python train.py --n_mels=64 --hop_length=160 --tokenizer="word" --text_encoder_width=384 --text_encoder_norm_position="pre" --text_encoder_qk_norm=false --text_encoder_inner_norm=false --text_encoder_positions="learned" --norm="layernorm" --expert_mlp_ratio=1 --experts_per_token=1 --epochs=34.4 --adamw_weight_decay_other_params=0.01
Rows from block 5 of the denoiser of a small text-conditioned spectrogram diffusion model, named by matrix and row number. Rows with one number within an expert belong to one neuron, the router's apart. Each number is 128 + 24 x the weight over its row's rms, rounded and kept within 0 to 255. All counts start at 0.
Before each expert's rows are labels from the 100 clips, of 14976 (inputs lightly noised), where the router gives the expert most weight on average: "peak in band" is the frequency band that holds the peak. Only what is clearly more common there than usual is listed. The data: synthesised imitations of 52 everyday sounds, one a clip.
# router: router (model.blocks.5.mlp.router.weight, 32x128, trained with AdamW), inputs 43-85
# up: expert up (model.blocks.5.mlp.up, 32x128x128), inputs 43-85
# down: expert down (model.blocks.5.mlp.down, 32x128x128, transposed), outputs 43-85

# expert 27
peak in band: 250 to 500 Hz
router.27 [146 122 116 133 136 129 104 122 131 119 124 131 100 108  92  98 168 127 101 102 135  79 139 108 122 128 132 104  77 131 128 146 150 125 184 125  80 129 112 124 113  95 133]
up.0 [116 114 135 125 125 130 158 125 137 122 152 141  94 132 138  87 110 102 144 107 166 102 108  71 151 167 130 146 144 129 149 123 126 106 113 124 169 157 105 154 117 123  93]
down.0 [150 127 140 129 152 106  82 145  89 111  86 110 100 132 159 123 164 110 123 131 174 109 120 119 139  87  97 101 152  96 116  99 166 133  96 121 108  96 168 124 168 115 119]
up.1 [148  72 126 155 118  93 145  99 143 105 110 107 125 105 111 125 126 118 156  91 104 127 131 142 147 151 128 165 131 100 142 104 104 132 132 147 114  98 145 143 123 168 134]
down.1 [ 95 121 123 159 129  88 102 127 152 108 138 100 139  99 136 113 140 142 102 141 135 141  90 111 129 118 164 113 119 136 136 126  45 132 189 118  74 125  95 133 126 120 133]
up.2 [135 136 158 123 131  98 171 144 134 142 199 143 110 144 102 116 119 134 127 116 183 110 107  90 128  98 157 114 141 141 128 158 141 132 185 131 169 139  50  92 135 113 145]
down.2 [120 133 130 131 151 153  94 122 123 126 108 125 121 142 139 138 146 132 137 148 170  65  86 109 109 138 146 121 138 116 115 127  94 123  96 129 125  97 102 156 138 128 144]
up.3 [134 123 124 148 165 131 120  72 141 147 114 112 121 131 127 148 140 142 126 103 111 140 152 121  80 118 130 145 118  43 132 141 130 132 104 119 154 107 171  84  95 188 154]
down.3 [121 117 113 128 128 139  79 100 105 116  74 106 128 140 168 114 112 146 116 143 130 133 138 133 165 149 164 140 138  78  94 137 132 139 153 135 110 172 120 113  86 116 122]
up.4 [121 102 130 114 144 105  85 116 125 141 101 104 120 141 142 128 151 126 139  80 153 156 124  81 146 152  90 135 130 105 177 164 154 110 179 125  51 147 134  92 133 126 119]
down.4 [149 113 130 122  87 121 116 135 103 124  85 176 129 135 147 139 150 126 158 105 157 117 134 136 106 115 127 133 111 136 133 171 146 146 136 125 120 117  92 101 144 115  94]
up.5 [154 109  96  99 181 156 154 155 102 125 120 126  89 128 101 172 124  88 144  71 152 150 150 130 120 142 116 139 131 126 152 165 130 126  85 122 171 133 114 102 133 190 112]
down.5 [ 89 161 113 157  89 118 130 120 153 131 114 110 143 126 131 139 108 113 102 150 132 103 143  87 154 174 142 142 118 132 128  48 156 114 137 106 100 123 142 151 146 163  98]
up.6 [120 153 143  98 126 138 126 111  99 128 114  94 138 118  83 136 151 155 153 139 106 126 138 107 126 139 133 111 126 166 121 126 148 137 141  96  99 113 169 102 112 119 132]
down.6 [147 114 125 122 156 126 178 146 112 108 123 130 137 137 111 194 124 115 136 118 153 105 162 151 156 146 120 107 123 103 104 128 144 138 122 139 153  94 131 119 156 155 127]
up.7 [114  97 142 145 156 105  45 138 152 119 163 160 108 126 136 153 122 107 120 137 149 176 158  95 125 132 128 128 179 137 143  80 172 121 123 119 123 153  93  89 133 118 123]
down.7 [169 167 123 140 109 118 181 100 159 145 138 154 138 109 119 134 123 140 130 147 110 168 123 112 126  94 141 146 176 135 139 165 121 131 124 113 145 151 126 108 104  86 126]
up.8 [115  54 140 120 136 130 154 150 114 112 130  85  94 125  79 118 139 107 129 115  91 118 187 165 140 190 141 150  86 121  99 157 148 139 159 114 153 143 133 110 146 128 136]
down.8 [146 119  88 150  99 126 121 137 140 117 136 130 117 129 137 161 139 142 101  85 142 210 162 150 105 161 129 156  94 137 125 143 127 128 132 131 120 115 111 162 126 107 121]
up.9 [145 115 150 134 150 145 147 118 129 113 147 118 135 128 108 114 122 125 158 129 111 138 130 115 130 135 157  83 117 148 149 115 166 139 131 128 153 139 157  90 115 141 151]
down.9 [ 96 123 130 127 129 120  87 138 136 112  68 161 150 115  93 105 129 120 111  94 117 111 122 125 159 113 145 103 168 145 139  99 147 139 125 139 152 136 117 111 122 119 147]
up.10 [112 105 117 101 157 121 117 107 144 129 139  95 154 121 155 147 143 138 164 154 156 153 165  91 161 125 135 167  62 121  99 159  97 110 129 101 132  98 112 143 126  95 122]
down.10 [114 142 131 150 128 159 123 124 150 137 137 149 142 149 121  88 150 130 171 122 149 101 130 127 146 113 113 119  90  99  86 102 128 128 128 134 137 131  85 154 116 113 116]
up.11 [142  93 105 135 115 123 138 121 157 151 142 146 144 128 152 125 131 125  94 117 120 120 115 120 124 166 124 136  48 115 158 124 119 133 122 138 117 125 111 134 129 111 130]
down.11 [159 132 116 137 121 112 117 137 153 124 171 166 110  93  83 158 108 140  78 115  72 138 126 110 145 116 176 119 127 151 113 103 106 132 131 109  92 145 107  94 116 155 131]
up.12 [110 120 153 141 127 134  85 188 120 103 101 116 138 159 116 126 134 117 115 166 145 127 125 108 110 149 124  92 150 139 151 127 140 149 124 141 128  89 146 132 120 124 152]
down.12 [136 128 105 109 115 140 165  76  99 139 148 139  99 126 153 122 115 156 118 106 119 134 176 149 128 125 108 161 116 135 142 118 154 113 130  99 110 104  82 157 138 127  97]
up.13 [ 82 166 127 165  76 106 111 124 191 156  93 153 160 187 119 125 144 141 120 149 128 167 123 182 149 100 108 120 144 119 127 109 117 140 166 156 134 161 105 113 123 131 133]
down.13 [124 114 156 161  93 119 134 124 166 167 117 138 133  66 163 150 102 115 115 148 149 130 111 113 138 128  87  89 122 105 140 130 132 139 128  74 155 109 128 124 143 152 119]
up.14 [110 113 128 122 115 116  88 131 134 149 164 143 150 135 141 144 134 116 122 151 144 138 182 100 145 131 110 121 150 124 139  97 110 130  99 109 147 125 148 125 120 105 130]
down.14 [ 97 141 131 116 117 125 161 140 129 117 148 165 137 130 139 144 112 129 132 137 129 130 201 143 124 179 126 130  64 137 122 163 128 109  94 136 141 113 134 114 117 116 137]
up.15 [118 117 108  78 147 105 133 183 124 130 121 156 151 143 149 159 139 124 132 116 139 148 142 134 110 124 108 137 130 141 113 139 123  95 118 150 153 115 158 153 103 148 146]
down.15 [142 122 154  90 128 105 116  86 145 127 113 117 145 101  91 124 136 118 152 127 130 132 145 120  89 137 141 102 130 139 113 130 145 175 131  94 121 132 145 125 173 159 133]
up.16 [178 114 152 146 122 118 197 118 145 130 135 161 103 100 154 129  99  82 124  99 116 100 113 137 147  87 137 102 136 158 174  96 136 107 140 140 119 146 119 141 117 117 122]
down.16 [129 125 129 147 136 130 114 134 138 136 134 109 128 142  93 123 183 133 132 109 156  90  70 141 132 113 144 135 163 133 166 118 111 140 145 126 157 195  58 102  88 123 118]
up.17 [135 124 133 112 129 123 122 117 105 151 124 148 150  84 124 172  99  79 111 120 130 120 123 139 129  96  95 113 110 109 120 146 121 128 119 102  93 123 118  93  66 142 159]
down.17 [152 134 135 131 117 128 108 131 132 160  87 173 126 139 115  96 138 153 123 102 115 136 121  87 110 130 109 113 143 133 142 143 159 154 148 133 127 123 142 105 155 115 125]

# expert 16
peak in band: 2000 to 4000 Hz
router.16 [130 147 123  97 146 107 110 107 162 136 113 111 168 155 152 112 141 146 117 148  82 131 146 127 125 118 140 141 110 116 130 167 138 137 117 135  83 156 160 108 150 124 137]
up.0 [113 144 105 119  82 108 161 137 140 126 127 103 156 114 130 156 133 153 136 107 128 125 121  88 113 134 129 149 182 102 102 143 145 128 134 123 125 125 103 127 102 159 101]
down.0 [187 132 150 103 116 113 119 119 153 166 176 129 147 108 143 143 146 107 143 103 152 150 132 120 107 108 117 133 106 133 129 134 162 108 120 133 156 144 144 114 126 132 110]
up.1 [106 134 156 105 105 116 114 133 167 140 172 109 122 135 169 119 119 124 155 137 154 141 128 116 129 122 127 121 139  84  82  59 150 136 125 140 118 124 139 162  91 185 125]
down.1 [101 120  90  93 144  90 137 138 171 128 150 133 167 102 114 135 119 125  93 126 108 155 144 128 143 161 137 133  94 148 142 118 104  76 145 101 160 104 146 145 155 156 131]
up.2 [155 171 173 164 146 129 112 157 131 124 158 163 127 161 128 135 108  83 116 136 115 148 133 118 153 156  82 137 144 160 124 127 125 115 108 150 150  85 162 129 141 155  99]
down.2 [130 109 137 107 119 159 132 143 120 121 140 106 127 129 110 113 140  34 113 100 103 103 125 126  92 123 161 149 117 123 131 137 120 133 116 128 140 172 164 152 140 140 104]
up.3 [156 159 102 110 152 125 101 152 159 132  93 158 137 113 121 130 141 140 120 163  90 141 116 135 136 172 126 111 112 177 121 145 179 137 136 115 136 120 119  72 139  99 136]
down.3 [ 97 104 114 146  99 124 170 151 114  99 110 126 112 125 170 112 159 154 137 125 154 104 126 123 117 111 128 137 124 123 128 129  96 127 109 127 161  98 117  86 142 194 138]
up.4 [117 125 117 112 127 103 122 128 114 121 128  63 145 107 137 130 135 128 138 109 125 124  84 129 136 100 131 129 124 123  80 143 195 118 137 107 117 116 127 177 115 165 111]
down.4 [ 91 122 132 135 127 135  73 140 131 127 115 164 155 121 146 123 109 134 155  82 122 154 110 118 114  99 151 133  81 132 137 139  95 128 117 116  99 129 134 120 134  66 128]
up.5 [124 147 139 163 119 173 107 160 117  81 142 138 142 140 110 137  86 154 150  89 125 144 128 112 130 114 138 132 178 135 160 117 112 119 139 121 138 129 164 152 128 128 168]
down.5 [139  60 158  87 173  88 131 130 121 164 108 150 153 112 104 136 126 128 131 144 140 127 134 143 118 162 127 111 146 116 131 116 153 106 100 143 119 136 148  84 151 111 204]
up.6 [168 150 113 127 186 124 115 113 104  97 135 124 143 140 133 127  79 110 121 117 108 135 145 117 109 133 152 104 142 122 121 118 134 162 111 111 120 129 137 137 132 105  96]
down.6 [145 155 163 116 202 146 157 129 126  70 101 130 124 137  86 129  98 157 134 106 144 124 143 149 113 119 184 169 164 161 110 112 131  78 156 160 164 115 137 122  90 127 190]
up.7 [ 70 124 129 122  96 110 122 128 114 116  81 100 162 127 161 126 136 133 135 132 112 111 124 150 142  93 140 143 112  80 140 155 117 122 133 143 120 142 168 121 154 138 102]
down.7 [103 127 141  83 129  83 118 146 118 137 111 133 193 113 135 141 148 107 122 130 171 142 141 137 182 141 127  91 159 172 101 117 158 110 129 148 121 125 121  75 101  99 122]
up.8 [134 110 134 121 131 170 123 170 140 148  60 110 102 122 160 133 115 144 122 134 115 120 114  85 124 168 103 131 110 126 124 115 113 108 110  90 139 145 157  91 119 139 116]
down.8 [124 103 120 140 101 178  95 105 131 144 104 156 121 106 182 147 133 138 152 112 128 104 115 153 149 103 109 154 127 114 138  92 110 202 125 125 140 126 112 149 145 141 102]
up.9 [163 114 162 140 168 110 116 149 106 126 162 156  87 148 138 106  97 138 177 145 103 147  67 124 115 105 165 144 131 142 113 144  96 101 131 156  65 120 142  99 103  86 146]
down.9 [155 154 125 109 157 124 174 131 129 129 157 131 101 117 121 115 125  89 104 158 140 125 129 117 143 161 104 136 105 118 102 131  91 131 130 149 110 144 138 128 130 123 127]
up.10 [146 130 151 143 132 127 162  95  92 117 160 142 139 131 126 128 140  98 160  99 122 174 133 122  97 138 144 143 146 137 161  69 140  92 106 133 151 194 116 159 136  93 146]
down.10 [145 135 107 117 152 149 145 154 102 143 117 100 113 158 154 150 163 141 125 134 137 158 146  81 126 125 127 107 141 157 125 125 113 147 130 159 126 196 102 171 128 137 109]
up.11 [136 122 117 133 129 130  93 114 116 103 127 125 133 125  88 107 128 136 159 100  82 116 126 145 113 125 175 151  69 114 123 164 119 125 157 110 181 135 112 134 116 117 146]
down.11 [176 119 129 132 121 134 135 135 109 134  98 138 116 124 106 121  78 121 109 128  88 167  87 108 137 114 117 115 111 117 120  66 133 129 131 122 150 137 158 116 126 108 135]
up.12 [136 157 155  81 136 126 124  81  86  89 117 140 173 113 120 125 113 151 111 125 105 146 134 119  90 131 129 104 135 142 135 132 203 137 155 172 144 148 150 136 135 114 121]
down.12 [137  77 111 215 110 135 121 100 141 168 151 144 119  75  97 147 119 113  81 146 174 130  99 130 169 102 129 101 107 108 120  99 145 137 171 106 139 111 137 174 135 128  98]
up.13 [104 146 156 128 143 132  92 121 115 115 143 158 104 126  97 153 118 124 102  81 124 112 128 104 131 147 178 118 146 142 146 118  96 124 152 117 142  92 120 121 121 143 121]
down.13 [133 103 132 134 140 129 111 121 130 129  93 141 110 135 143  78 142 130 102  50  97  89 116 125 150 102 124 123  90 121 158 152 152 127 105 123 143 123 151 135 126 138 137]
up.14 [126 161 139 129 180 113 145 118 111 143 143 133 176 138 154 105 178 117 147 109 139 124 167 144 136 138  79 202 157 188 139 126 143 105 151 174 154 113 130  98 108 151 151]
down.14 [159 134 104 117 135 114 121 132 115 168 148 138 150 127 102 127 125 162 138 137 128 120 140 171 147 126 107  82 170 102 118  87 120 130 142  80 103 127 174 135 174 152  74]
up.15 [154 114  90 137 148 117 106  98 152 105 138 124 143 128 121 128 136 150 141 115  80 171 128  57  92 119 106 134 109 124 160 118 120 173 102 129 144 129 148 136 144 135 120]
down.15 [176 150 112  90 140 133 121 128 125 114 150 129 116 129 132 130 105 169 103  95 146 114  82 121 107 168 137 131 113 155 134 138 130 112 163 118 101 128 134 129 116 120 113]
up.16 [130 114 119  79 127 142 145 125  91 165 126  96 115 130 141 142 116 181 152 112 129 122 129  58 111 151 117 113 140 123 123 108 135  88 128 138 103 126 165 147 128 167  95]
down.16 [116 110 113  94 137 164 135 111 100 161 125 141 124 135 118 129 117  65 135 104 121 116 152 139  92 123 155 120 129 103 104 129 126 165 114 107 138 156 154 139  95 124 151]
up.17 [138 165 139 113 133  83 141 150 133 109 120 118 144 116 149 105 144 111 160 102 131 152 129  92 118 168  69  96 154 114 143 124 161 138 146 135  98 103 178  98 142 155 128]
down.17 [116 137  90 107 145  71 168 105 130 123 136 149 124 148  84 112 135 114 144 127 152 129 156 143 125 120  93 150 137 156 106 115 125 104 111  97 147 126 114 126 143 131  93]

# expert 23
peak in band: 2000 to 4000 Hz
router.23 [141  89 159  98  85 152 120 127  78 107 157 149 137 116  89 121  77 139 158 175 131 151  99 175 111 149 104 133 134 133 151 130  81 116 181 126 136 117 100 125  82 158 156]
up.8 [126 136 142 124 165 139  96 146 127 119 166 143 111 105 169  84  88 173 126 153 131  91 113 145 158 138 133 165 109  94 104 170 142 124 147 110 117 168 107 183 107 146 145]
down.8 [149 118 115 167 114 152 140 124 132  89 181 151  92 146 103 167 123 105 113 113  77  99 155 152 112 120 131 129 134  98 112 122 105 120 135 119 121 118 135 151 125 139 112]
up.9 [136 184 104 175  98 128 129 136 141 132 118 134 138 142 105 145 148  86 157 113 106 132 115 130 156 115 101  90 127 157 134 166 166 165 105 152  93  81 151 118  98 169  96]
down.9 [115 151 146 110  95 106 112 102 117  92  95 117 144  84 142  79  93 151 154  70 136 152 122 125 164 113 136 136  99  92 140 133 135  93 156 106 129  62 131 105 161 138 154]
up.10 [113 116 142  99 124 149  70 101  92 153 121 146 115 113  79 116 139 109 125 157 115 162 109  99 125 154 144 146 106 115 131 166 104 101 146  91 116 146 116 122 114 130 135]
down.10 [185 140  96  55 122 132 139 143  86 143 109 106 142 121 158 139 119 146 123 152 106 143 141 122 147 123 125 114 141 158 101 118 102 135  90 154 138 116 168 169 139  99 145]
up.11 [116 130 154 143 105 126 106 136 160 139 141 121 129 149 125  95 165 127 156 110 151 135 117 139 162 148 129 124  87 102 124 139 147 131 138 127 167 154 123 125 114  98 164]
down.11 [139 130 109 124 168 117 105 118 108 120  71 150 118 135 145 137 126 149 131 119  96 162 161  98 115  65 159  94 122 141 154 101 124 117 101 130  71 136 144 135 112 130 127]
up.12 [130 141 128 106 162 133 122 123 143 115 109 149 120 127 146 140 142 132 142 123  80 117 124 141 145 114 123 126 133  91 143 127  91 114 129 125 134 134 173 116 143 162 129]
down.12 [ 99 104 142  88 126 106 102 127 127 136  99 134 134 104 155 183 141 116 126  99 111 123 153 170 152 109 134 102 115 146 146 155  70 115 115 154 111 110 148 101 122  96 124]
up.13 [128  97 128 146 160 118 149  97 134 147 149 123 133 136 118 181  92  90 105 160 118 142 150 132 117 129 149 129  83 166 126 131 125 119 111 114 114 119 150 116 152 120 105]
down.13 [145 183 114 106 117 146  98 107 136 117 151 155 131 134  87 119 148 101 122 121 147 169 109 144 117 184 122 157  91 155 128 118 110 116 118 127 133 121 104 110 141 102 104]
up.14 [130 103 145 175 146 111  94 104 162 138 133 164 134 160 113 108  77 107 158 141 112 143 133 124 108 150  96 140 124 119 183 119 157 127 130 147 116 136 144 144 104 101 126]
down.14 [138 108 163 150 158  65 122 174 177 141 117 113 177 114 128 103  96 152 128 134 130  93 141 118  84 123  88 121 118 168 142 140 121 149 126  71 118 124 133 114 111 106 126]
up.15 [183 104 148 104 139 148 145 147 109 153 140 147 104 118  84 151 109 140 105 156 133 146 184 133 138 129 108 158 146 142 140 159 156 108 139 105 155 138 157  68 115 158 130]
down.15 [150 106 111 111 119 130 149 129 130 127 126 117  89 140 160 128 156 105 123 124  96  94 139 104 112 118  92 117 142 124 101 129 149 182 148 140 143 133 156 102 128 163 109]
up.16 [147 127 148 125  90 136 133  87  96  92 113 150 165 134 106 117 103 136  89 160  90 182 101 146  92 120 118  81 142 148 161  98 103 134 125 136 141 129 124  97 138 134 118]
down.16 [106 127 121 153 116 174 166 174 117  84 128 110 134 138 137 145 147 108 156 155 121 140 124 149  99 118  77 159 104 108 148 165 124 125 112 139 124 156  63 153 175 146 140]
up.17 [ 86 169 128 133 105  90 145 124 140 135 136 138 126 165 139 167 118 128  96 117 108 114 131 147 124 105  95 110  98 137 119 152  72 103 123 145 135 147 139 108 125 157 145]
down.17 [107 122 149 112  58  91 154 116 116 144 156 149 121 100 136 116  92 140 157 148 153  84 140 123 141 134  64 133 132  91 134 132 124 154 164  75 132 125 138 101 160 147 105]
up.18 [130 123 146 148  83 133 126 102 108 120 145 115 113 110 108 139 158 141 120 144 157 133 153 157  83 104 107 112 117 136 164  60 132 105 148 124 145 148 117  99  80 171 142]
down.18 [111 171 143 153 100 114 113 170 105 120 130 113 106  98 126 126 137  97 118 151  84 101 131 105  78 145 110 147 105 105 121 102 113 122 140 132 108 145 107  78 139 146 124]
up.19 [111 180 140 161 149 144 119 155 153 127 152 171 110 135 150 128 125 182 104 151 154 104 159 106 162 137 170 130 109 144  94 150 121 151 139 109 116 164 135 137 140 149 148]
down.19 [131 102 104 102 165 116 146 125 141 126 149 149 113 140 124 132 153 117 140 138 106  88 134  73 142 181 142  97 130 159  81  80 104 189 153 155 107 152 178 163 134 155 131]
up.20 [140 106 137 127 113 154 163  74 141 130 141 145 113 122 132 137 193 122 133 128  86 147 106 115 143 110 118 105 129 151 171 124 158 144 107 142 139 175 172 138 151 110 109]
down.20 [121  92 137 117 140 171 173 112 122 161 138 145 100 156 124 122 138 139 122 113 171  76 169 135 124 182 107 130 125 107 122 164 181 107 137 142 138 148 148 135 107 135 144]
up.21 [110 127 149 138 120  94 107 160 137 134 112 163 137 123 147 161 108 138  92 108 124 135 151 155 176 102 135 118 160 140 154 191 120 153 152 103 133 114 111 124 100 128 113]
down.21 [140 103 119 101  96  91 129 115 108 156  87 130 136 139  84 106 106 103 106 126 140 143 134 167 173  94 125 157 110  92 113 136 110 128 102 186  97 112 102 141 153  94  88]
up.22 [109 127 146 169  90 148 103 113 144 137 137 127 119 166 121 145 134 160 117 132  76  90 125 109 113 153  76 135 123 180 125 149 140 122 147 126 154 147 112 126 124 150 143]
down.22 [130 137 121 183 108 161 168 104 137 127 131 103 104 109 101  81 110  64 134 162  99 128 129 105 111 115  62 124 134  69 126 147 160 133 103 102 105 114 148 146 145 144 119]
up.23 [136 141 121 128 160 141 129 113 143 108 159 128 112 139 130 114 166 106  83 146 210 150 153 127 133 170 132  97 124 134 100  92 134 171 114 125  59 120 148 149 119 169 135]
down.23 [159 112 110 137 137 133 165 164 142 104 144 112 140 120 113 126 135 133 134 132 127 150 130 181 135 152 148 151  87 166 125 170  87  87 136 115 164 109 136 152 149 130 123]
up.24 [121 116 127 112 125 123 107 118 119 117 148 142 194 113 116  68 100 128 106 127 136 147 109 137 128 117 135 113  68 156 154 161 137 158 149  87  95 130 110 147 125  92 144]
down.24 [153 174 106 126 171 119 123 129 177 130  86 158 153 150 138 126 114 132 132 108  88 157 124 107 163 117 173 121 162 111  99 148 104 143  75 166 151 145 133 123 148 105 119]
up.25 [120 158 126 137 104 116 114 152 132 105  97 135 117 124  83 154 155 163 127 103  91 130 129 146 111 106  95 134 111 163 120 123 112 126 159 137 152  89 181 100  98 144 131]
down.25 [120 131 143 148 149 124 126  47 156 122 130 137 135 125 173 160 149 124  99 123  71 115 179 122 123 138 126 135 124 114 134 129 140 167 131 120  91 123 123 119 127 146 104]

# expert 12
peak in band: 0 to 250 Hz
router.12 [145 118 110 128 138 105 141 123 121 123 145 134 122 142 144  96  98 128  86 151 104 107 108 137 108 145 133 116 145 118 147 118 153  93 128 112 129  76 142 142 174 110 104]
up.0 [100 143 135 133 159 139  97 142 124 174 126 102  98 116 127 156 141 105 159 137 128 155 114  98 175 127  81 127 100 118 119  77  89  99 162 138 128 145 165 143 117 156 151]
down.0 [ 90 132 120 164 122 137 130 102 123 165 168 159 133 128 151 153 135 141 108 155 159 144 112 103 147 116 109 137 138 149 140 137 137 120 146 148 110 144 129 151 146 125 140]
up.1 [109 162 141 139 163 100 100 129 135 148 125 127 102 144 111 176 136  94 143  80  91 158 125 111 133 137 141 110 115 149 117 126 147 108 107  99 121 103 110 113 143 166  96]
down.1 [124 125 161 123 175 111 100 142 123 115 170 120 113 116 174 155 137 113 145 144 160 163 129 118 111 162 127 119 115 100 127 104 168 166 112 140 136 113 135 121  92 108 164]
up.2 [ 96 125 128 160 137 138 146 146 141 139 139 144 126 108 148  46 127 156 113 130 131 133 101 139 145 107 137 137 134 137 144 147 124 151 106 142 188 151 129 125 145 131 156]
down.2 [118 129 137 137 135 125 142 127 150 132 157  93 156 101 111 123 122 146 131 116 107 133 181 114 145 161 114 112 136 111 171 129 123 137 134 113 104 113 116 159 142 143 127]
up.3 [131 137 160  84 142 176 141  66 147 129 123 123 132 161 146 155 145 115 167 113 114 136 152 118 170 126 168 123 125 142 106 168 153 146 103 118 132 105 110 127 160  92  86]
down.3 [102 114  66 120 143 143 128 113 102 126 153 139 134 107 153 156 155 136 110 123 116 126 161 135 212 119 134 107 102 110 150 149 118 132 126 137 173 127 120 149  87 113 144]
up.4 [125 167 121 119 121 141  80 110 150 116 108 130 166 104 147 149 100 151 110 139 121 122 139  97 111  77 113 112  81 115 115 156 144 137 119 124 151 151 146 119 140 178 132]
down.4 [116 116 136 131 110 113  86 127 113 130 134 168 134 128 151 133 119 123 102 132 147  99 186 140 136 163 105 116 157 140 189 143 103 126 103 124 162 153  96 133 137 117 139]
up.5 [110  86 103 126 144 132 136 142 141 143 142 145 127  76 115 142 128 121 112 134  91  91 156 115 158 108 148 131 101 141  97 150  98  91 120 100 152 109 120 152  89 141 107]
down.5 [116 162  88 119 132 107 119 143 111  74 146 130 130 121 123 153  93 139 106 138  95 137 158  80 112 124 105 161  54 135  91 155 164 115  91 112 134 131 135 156  94 151 140]
up.6 [118 119 173 103 137  92 137 102 129 122 140 138 113 192 158 127 129 109 144  96 159 122 126 158  82 100 176 128 133 153 126 140 124 146 131 109  98  97 156 109 145 147  89]
down.6 [137 130 142 163 151 167 141 113 133 147 165 136 129 154 150 149 135 112 116 140 126 144 114 124 144 172 136 128  87 126 125 159  84 133 113 151  84 147 165 140 131 169  80]
up.7 [113 135 119  97 130 117 113 139 131 127 125 137 149 164 133  60 144 155 152 130  90 114 128 122 107 122 115 145 178  73 149 142  89 128 123 119 105 114 133 121 127 154  88]
down.7 [125 110 108 140 142 144 149  66 119 145 124 167 137 123 119 117 205  93 153 146 117 138 139 119 146 112 127 124 104 158 144  94 138 160 152 134 114 111 148 147 184 103 194]
up.8 [134 101 111 122 114 131 145 132 126  95 184 140  98 132 119  94 101 131  82 142 128  95 125 148 128 160 142 129 170 164 121 120 130 106 141 111 116 123 126 131 100 126 108]
down.8 [ 94 150 124 156 125 117 123 149 114 121 126 132  66  96 163 164 150 149 119 160 150 142 133 129 202 110 137 128  88 127 119 113  83 190 130 175 103  90 110 161 106 106 159]
up.9 [100 161  86 139 110 136 145 151 141  78  85 148 123 146 138 166 134 171 165 150 115 148 129 122 124 110 154  96 145 115 124 176 136  58 115 144 138 127  76 102 136 142 121]
down.9 [125 137 152 133 169 148  95  87 121  99 155 160 110 123 118 159  95 130 119 115 170 139 120  92 127 167 163 159 125 134 157 136 103 188 145 141 120 134 111 104 146 148 129]
up.10 [159 160 113 114 104  84 113 131 122  93 130 146 128  99  92 136 143  92 145 133 143 149 103 108 179 117 165 135 141 130 130 153 113 133 150 143 147  79 144 175  54 142 152]
down.10 [111 114 143 158 144 204 122 167 151 179 126 133 173 146 147 125  92 118 106 124 131 126 113 137 106 104 121 186 119 163 128 148 146  69 144 146 121 131 141 108 120 119 174]
up.11 [133 143 122 151 118 152 101 114 123 132  87 142 112 125 108 158 121 144 143 137 143 132  89 115 129 124 111 131 105 144 136 119 117 132 128  97 125 127 131 166 125 115  98]
down.11 [157 117 101 134 146 118 150 128 172 122 176 134 133 137 135 147 149 153 163 133 170 151 110 140 133 140 133 164 142 153 128 151 132 135 123 133 120 111 117 107 124 142  97]
up.12 [107 183 174 116 133 171 101 143 176 161 101 164  85 128 134 132  98 120 152 134 137 118 112 106 155 140 160 119 110 147 123 126 109 145 112 114 128 135 132  95 139 167 111]
down.12 [ 96 184 133 111 134 117 125 125 103 132 167 124 124 104  95 126 130 136 150 127 115 116 144 132 130 130 138 112 151 114 122 122 146 145 108  92 138 114 157 153 102 164 116]
up.13 [143 118 115 138 109 123 103 102 144 122 130  91 110 142 133 146 154 117 117  80  87  95 123 133 109 176  87 115  99 194  93 177 125 126  96 118 157 153 150 138 135 132 108]
down.13 [129 137 130 151 134 122 103 103 137 147 128 159 127 144 115 200  88 137 107 131 158 140 166 127 130 107 120 115 120  96 149 127  96 165 114 118  99  93 127 137 115  96 114]
up.14 [ 96 131 126 116  89 129 118 143 107 115 140 148 186 118  98 141 157 125 103  60 119 167 171 141 103 159  91 121 133 120 186  86 158 134 119 144 106 107 164 122 128  86 139]
down.14 [132 119 118 126 137 150 124 130 101 117  76 103 152 127 137 112 130 124 159 135 112 151 105 148 122 109 183  88 138 160 131 110 134 111 111 137 132 130  60 172 148 120 165]
up.15 [103 137 119 129  97 169 145 166 132 114 125 112  95 148 102 138  98 185 170 120  60 120  96 122 136 149 145 132 102 130  92 154  91 160 171 101 120 112 124 147 166 127 140]
down.15 [100 175 144 129  98 159 138 101 133 108 122 115 126 140 139 134  99 119 145 163  73 117 139 123 131 138 115 102 156 132 103  70  94 146 114 177 161  97 140 131  92 144 140]
up.16 [152  97 134  95 127 129 110 145 144 134  73 140  58 134 111 156 138 114  73 112 105 120 123  90 137 126 117 134 151  82 121 161 178 151 125 151 154 130 111  96 148 104 141]
down.16 [112 163 125 136  98 139 127 114 109 114 137 129 139 136 127  94 149 139  58  54 142 104  93 101 153 153 127 137  93  93 125 159 123 126 124 123 121 127 150 101 107 101 120]
up.17 [146 107 152 156 112 145 100 195 165 108 180 122 107 118 116 102 119 143 115  99 156 110 140 129  96 144 153 149 114 157 114 143 151 114  96 152 169 133 139 133 120 127 107]
down.17 [144  54 147  84 103 140 140 121 135 116 142 161 131 121  56 123 132 108 140 138 139 156 180 153 199 123 123  89 117 166 127 125 121 125 125 126 134 158 105 111 128 142  93]